Weights of a small self-supervised image encoder.
Training: nadamw at rate 0.0012, 9200 steps, batches of 256.
Data: trained on close-ups of made-up surfaces with and without defects, 50862 training examples, 46.3 epochs.
Rows from block 8 of a small self-supervised image encoder, named by matrix and row number. Rows with one number belong to one neuron. Each number is 128 + 32 x the weight over its row's rms, rounded and kept within 0 to 255. All counts start at 0. Numbers have three digits each.
After each neuron's rows are labels from the 100 images, of 14848, where the neuron reaches its highest value: "peak on" is the class under the peak; "top examples" is what is common among them. Only what is clearly more common there than usual is listed. The data: close-ups of made-up surfaces with and without defects. In brackets: how many of the 100, against the usual share in percent.
# fc1: MLP up (model.blocks.8.mlp.fc1.weight, 768x192), inputs 144-191
# fc2: MLP down (model.blocks.8.mlp.fc2.weight, 192x768, transposed), outputs 144-191

fc1.316:117141088127102123160083099123124141161132147111109158110103087179107077113109144203116115158109170187152198118127098112094092135126136149104126
fc2.316:162155152131144102113151186100155135127155180026124151147122195140088162123110116133140090187150158072121105090120140163135139088160109158220140
peak on: smear (54 vs 0.4)
top examples: smear (100 vs 10.8); leather (62 vs 11.4)

fc1.708:098115127107133121136094112150076079079189171076128087139111100128124152154099091104146211086182159109130145184067206127178155114084149193113132
fc2.708:071072112141097093108082174067139118165119082147108153148153161104165116149125068187106113132142185124167119179101147135093122130146099063138136
peak on: smear (42 vs 0.4)
top examples: brushed metal (50 vs 11.2); smear (49 vs 10.8); woven cloth (33 vs 11.6)

fc1.619:133045110103125116172128096127121158129121109205120157198126099103172102205138159168100130097137132103109166134077149088136090142158130116120129
fc2.619:141096093104100122151156100046132167101139146142150111170141125106102082145145148089151107071118107086089112127168141109165116143160077138145122
peak on: stain (51 vs 0.4)
top examples: stain (95 vs 11.1); carpet (44 vs 11.1); woven cloth (35 vs 11.6)

fc1.295:139150113099182140104146132125130136105166176156172180090086106214095124093083128143088130135160110166142149127153099165076143097126157142128160
fc2.295:177168093117209133079102159078103112148104097165142139145114135099104120137150143124188105152117109096099125063188084147102116182138166191169112
peak on: smear (51 vs 0.4)
top examples: smear (80 vs 10.8); brushed metal (42 vs 11.2)

fc1.571:075140118170113122121124129108133125103155098115126144123147121145140133125089163166151124162152185151199125146087107186094167085094103161116185
fc2.571:169171132133172161133143130136113136071150209103176107091118146144099183117120056141145080059119167078160142182122113118135139093109114079151110
peak on: smear (59 vs 0.4)
top examples: smear (88 vs 10.8); circuit traces (42 vs 10.5)

fc1.17:118130101115149109136162082131129134109162151102182094145143101141151107164124150116115110118163119091106107183081152104142122086126171152110155
fc2.17:093131162110082152097179114104135084155110122114117188147134166102142122186119104157128119152117159122067117140122160113112160118093089151074132
peak on: stain (27 vs 0.4)
top examples: stain (57 vs 11.1); stone (29 vs 11.2)

fc1.66:097092114129082100125098138145107088174174149145109109083130093182151165152105146150124177148101157121130184200119144188104108153075189118122126
fc2.66:066120143108148159114105064119185108123098087096135125130163124133113110151097122163048157106080024117178079156127078173140114162125116069126078
peak on: stain (42 vs 0.4)
top examples: stain (52 vs 11.1); woven cloth (43 vs 11.6)

fc1.210:147090165104187136126158096126120156093182114165220074136122077127173191133154095096087162101153132086098114206118196136155182138100148144125142
fc2.210:121077133149082110102067185162209179153118108082100154179123185095143139130115125145168100129161158063138169075130100144112168093162082137134091
peak on: dent (33 vs 0.2)
top examples: dent (67 vs 11.1); stone (56 vs 11.2); bright spot (32 vs 11.1)

fc1.132:114078105112146096071168095121171117152056145090113191135110110154145155133108119171097111128135169154111127140149115113106179160120167096160127
fc2.132:188195099139121148215135089182083112125129112159173146107132153145230119080071136140142157167134122148051169153103132156128091054104162127200115
peak on: smear (27 vs 0.4)
top examples: smear (99 vs 10.8); woven cloth (38 vs 11.6); carpet (29 vs 11.1)

fc1.613:136067154119115089143152152129115141062168139147198127162125028125170144152159074141130179087226150105111122187083096136156157105153131068136118
fc2.613:091124107136056118134120119099105149161141146118111155197134123071109096179148105126135061090067164080139156173166142112137132105127091115116136
peak on: stain (73 vs 0.4)
top examples: stain (98 vs 11.1); carpet (40 vs 11.1)

fc1.163:142112142086154142100132083144067124051129174119145073104082090181112131145104153096107201099130116037146106186069205161161139141094164183160136
fc2.163:136057174140139101040049187130154132168106102128121148171185164171165098141112103104127122098181136144189213131123123124063145111164091089099120
peak on: smear (36 vs 0.4)
top examples: stone (83 vs 11.2); smear (51 vs 10.8)

fc1.534:115102150140145117143106121067145119119165099118173161123160140143125111108088045136105078133147187081118185133146089143112156086075141155160130
fc2.534:187154100148140121126114141091157150142127119198113156072146127081166084112135078090081179138106149111162160090205080163126131105143124079196146
peak on: smear (56 vs 0.4)
top examples: smear (100 vs 10.8); leather (55 vs 11.4)

fc1.48:071168110133095074132100104100119153082146143097088111164078129126173155151159154146171111144112171064120085199081112121146114152095116150086132
fc2.48:107119127061040085180141118121152069105120115099171142140088098163115063080154146123126111144179140095107184010131108119149175123128146178193145
peak on: stain (52 vs 0.4)
top examples: stain (57 vs 11.1); circuit traces (41 vs 10.5); specks (40 vs 11.4)

fc1.130:127092151115169045128150061132157088132145105072125156141150109147161054169147152169114101146198177169109121161133149104075090119142141125122148
fc2.130:110124134117112130077113158130113129102102110114143133211195134059118095163149110127192143103137161141139126121078111078108077174163123116090083
peak on: smear (25 vs 0.4)
top examples: smear (88 vs 10.8); circuit traces (63 vs 10.5); wire mesh (36 vs 10.8)

fc1.627:121108111138184132133149094131138129103125089113165202126168126182097139120119092143089134213159152197125129184108101127089187087141137171141179
fc2.627:142130168127170104132205154160129142108102145088139171148081215071138145125128123179200042148135122156065131127139127063149132133130150104227079
peak on: smear (52 vs 0.4)
top examples: smear (100 vs 10.8); carpet (33 vs 11.1)

fc1.263:137083143112186111097170086099154130103104066088159196134168149139098104139103088136100074174145169165135171161112128117070128086124152149159150
fc2.263:167146137098165154154192148108115163117115153100159121090086179072145117084103106164137100170100126093078163100191128121155144112113136127249094
peak on: smear (55 vs 0.4)
top examples: smear (100 vs 10.8); leather (41 vs 11.4); carpet (32 vs 11.1)

fc1.685:111102158117058136108141086112114135110128175130155084141138094117145213158145136158131124119143144050068122185100157159164164137126121138138140
fc2.685:072161147173065098095038123122146182121074132114082072154107121138166084130151177146142101141148111200146152095153094195079152160150090101134102
peak on: stain (55 vs 0.4)
top examples: stain (97 vs 11.1); tiles (62 vs 11.2); stone (27 vs 11.2)

fc1.168:130107107137133100100131069098135098121137113114091170163094138123126097151130087150166094142164180178135152163133135099105088132196156160083184
fc2.168:103139106113125104111126064103107138095181106092117164123107127067122140153142056099152102118118102059148164216131135084147078137179168155129150
peak on: stain (57 vs 0.4)
top examples: stain (100 vs 11.1); leather (69 vs 11.4)

fc1.675:135122177124166081105144097135065027153163132110129155120177144128149108166117150143117117134147125151185165171064186062086113119118172129167187
fc2.675:123176141109119107130105153136119071147086124114121168119089124137113083170098158132138121141077151155134127120070091145108145106115146084197070
peak on: smear (48 vs 0.4)
top examples: smear (83 vs 10.8); carpet (49 vs 11.1); woven cloth (31 vs 11.6)

fc1.765:140138114127097099138125099145109154123131114107112108212077118113123149155117167158210121148173181140133205133095130095102045148145120150088117
fc2.765:118103125080067106164156079143112118076117138128165136165140130139126181125138134119216135096118184123113132135145131069152075117140105191123124
peak on: stain (95 vs 0.4)
top examples: stain (100 vs 11.1); stone (33 vs 11.2)

fc1.184:136089168100141072134144063142130108090159132098091195180092149113124088150117071168136098144161189182128162149105129054082092128160162143140138
fc2.184:135138156098137082148156106131092145060100150090145130172090138063150137098118124086185137163151139090097161170148103110153097128178177189211178
peak on: smear (53 vs 0.4)
top examples: smear (100 vs 10.8); leather (54 vs 11.4)

fc1.404:135127124149122115115155103103123142144105096108146190129165113131110080114101097157062108137121154136132159115107117144082189108134138142172127
fc2.404:164122156097146125132120142094184155077129111081147168149138226061098129157098071160118139175124134105138151125212117092102153077107114164207104
peak on: smear (45 vs 0.4)
top examples: smear (100 vs 10.8); woven cloth (65 vs 11.6)

fc1.434:091092127109139126120106110111115152090190142142134133165145102118142139163133076082120164089151112094130142183049186159127117148113153156078153
fc2.434:078109158156101077120134139074146134168089151154082136163173136105179082153163152109151039146155152120132108115143145139178153156120086150169199
peak on: stain (43 vs 0.4)
top examples: stain (44 vs 11.1); woven cloth (33 vs 11.6); dent (27 vs 11.1)

fc1.498:125154137094139083164122099143090137158166113161158065185138096122182214167113169072105143114163103098080169166064142081153099094088117120133129
fc2.498:162114147083080128098067124111161123192097101161159124157108130167159124119140144138160132068110141130100128131096199059110114142159131091094069
peak on: stain (27 vs 0.4)
top examples: stain (46 vs 11.1); brushed metal (40 vs 11.2); hole (38 vs 11.4)

fc1.496:152105092131112101156151064149104136142154120150133116183091086128171136164139153146138168099152164122101208153143140084143076177126117121119126
fc2.496:156097100103083136148110062117088132136131142143146110188157149150116139131120105100160144092140164106105167156159106121123095091159134169105110
peak on: stain (83 vs 0.4)
top examples: stain (100 vs 11.1); woven cloth (38 vs 11.6); carpet (29 vs 11.1)

fc1.465:069090126141169143114102203128147138120141143168149096170094101110115196184149115106133128132208151125088100127127110141132169146112094133082136
fc2.465:149117143125109054144178117134079096130108122110105177107185129166103115099143152084132114111101119132111077139127117134097154131147195098138138
peak on: dent (35 vs 0.2)
top examples: dent (82 vs 11.1); wood (39 vs 11.2); stone (28 vs 11.2)

fc1.166:135132175082168116144110081132125092077159192042105104144089085097129152159116152110137201109156126097104110172056222119173094172107149137099123
fc2.166:132090140124118118089061136071140102146149110117151111154087183117115118177098117163109172093110110112169102218109177150086159148149134090148146
peak on: stain (55 vs 0.4)
top examples: stain (58 vs 11.1); hole (42 vs 11.4); carpet (28 vs 11.1)

fc1.755:125090116132156079123086170150112092139143048153145114096109170157130082180138147154131123141174228114171160165131083141095148119068112148114127
fc2.755:123171128111061141118112133145073141146121152137106136091169097114138105042128150112121165089033106152059112123100142116157162166168171118112070
peak on: smear (25 vs 0.4)
top examples: smear (60 vs 10.8); leather (46 vs 11.4)

fc1.51:138072117143142098139131048128131139115169121161119114197113094128191070161134096185143142099183192123098183144101137107126080154149104099071153
fc2.51:130127103114087127161140098074076141142122175164125137155171158146123149069141137062147193067098193153139147137181090129150077113140129126147115
peak on: stain (68 vs 0.4)
top examples: stain (100 vs 11.1); leather (56 vs 11.4)

fc1.531:118102121177078080175120155167101113068124130087124148088143041121133147108170081126162134130176137132122147101095085133134100096169160160077204
fc2.531:095118152122140133111132156116140158109098163118103128179149173115175175121105195141201073140156138090144152077133109156108128119169109187094139
peak on: stain (28 vs 0.4)
top examples: circuit traces (77 vs 10.5); stain (60 vs 11.1); smear (36 vs 10.8)

fc1.310:134111127132108117147114100116145118056143137074126148107103049163131117095140080141088099138143106086178191143114119184090186113125185118167180
fc2.310:145156153080157141119089114093166117130070117088131082124081192101178154108103150165211121148155124084092158091163087146098111112142152139211071
peak on: smear (42 vs 0.4)
top examples: smear (76 vs 10.8); wire mesh (31 vs 10.8)

fc1.476:125136152146122103128113161106109129131220080195153087151173097120153161200120088127111190103140183070121153245102149118132148141086111132119170
fc2.476:088149152161082134116053089095182140155110165161114102146193158152158070124162188125127090097123099125097138130118154183110133164123113094092159
peak on: stain (78 vs 0.4)
top examples: stain (94 vs 11.1); stone (27 vs 11.2)

fc1.169:093075123119125110103069112118125142117204143153147101143105089150148152139140101121126172114146113149140137200080122147117134168109135168094142
fc2.169:076062140151138072090106127088167158138112123149109140113119126088181097168180133129089110108160105142128106140106196185155171199093091129085129
peak on: stain (30 vs 0.4); dent (26 vs 0.2)
top examples: stain (46 vs 11.1); tiles (40 vs 11.2); dent (36 vs 11.1)

fc1.356:118112117125177097118137073095143105133101073100157182121159196156126089133137084147070067155171133141119148150127122094091127089125139148152151
fc2.356:167135129076165132110163156138112128124094151100143135103131203091091114102086100178126142171101158096125175122188102136141165113104131150209067
peak on: smear (48 vs 0.4)
top examples: smear (100 vs 10.8); leather (53 vs 11.4)

fc1.446:129107163107169139122173064099113097123126106090132166116139104159106166121117099151119128144175157167143164144118150163120158106102154176168188
fc2.446:121152117079172139135182135162127161118082115117162181141075146107156078130123088207178045174139129119104158113155087112111109141146109127216077
peak on: smear (84 vs 0.4)
top examples: smear (100 vs 10.8); tiles (47 vs 11.2); woven cloth (28 vs 11.6)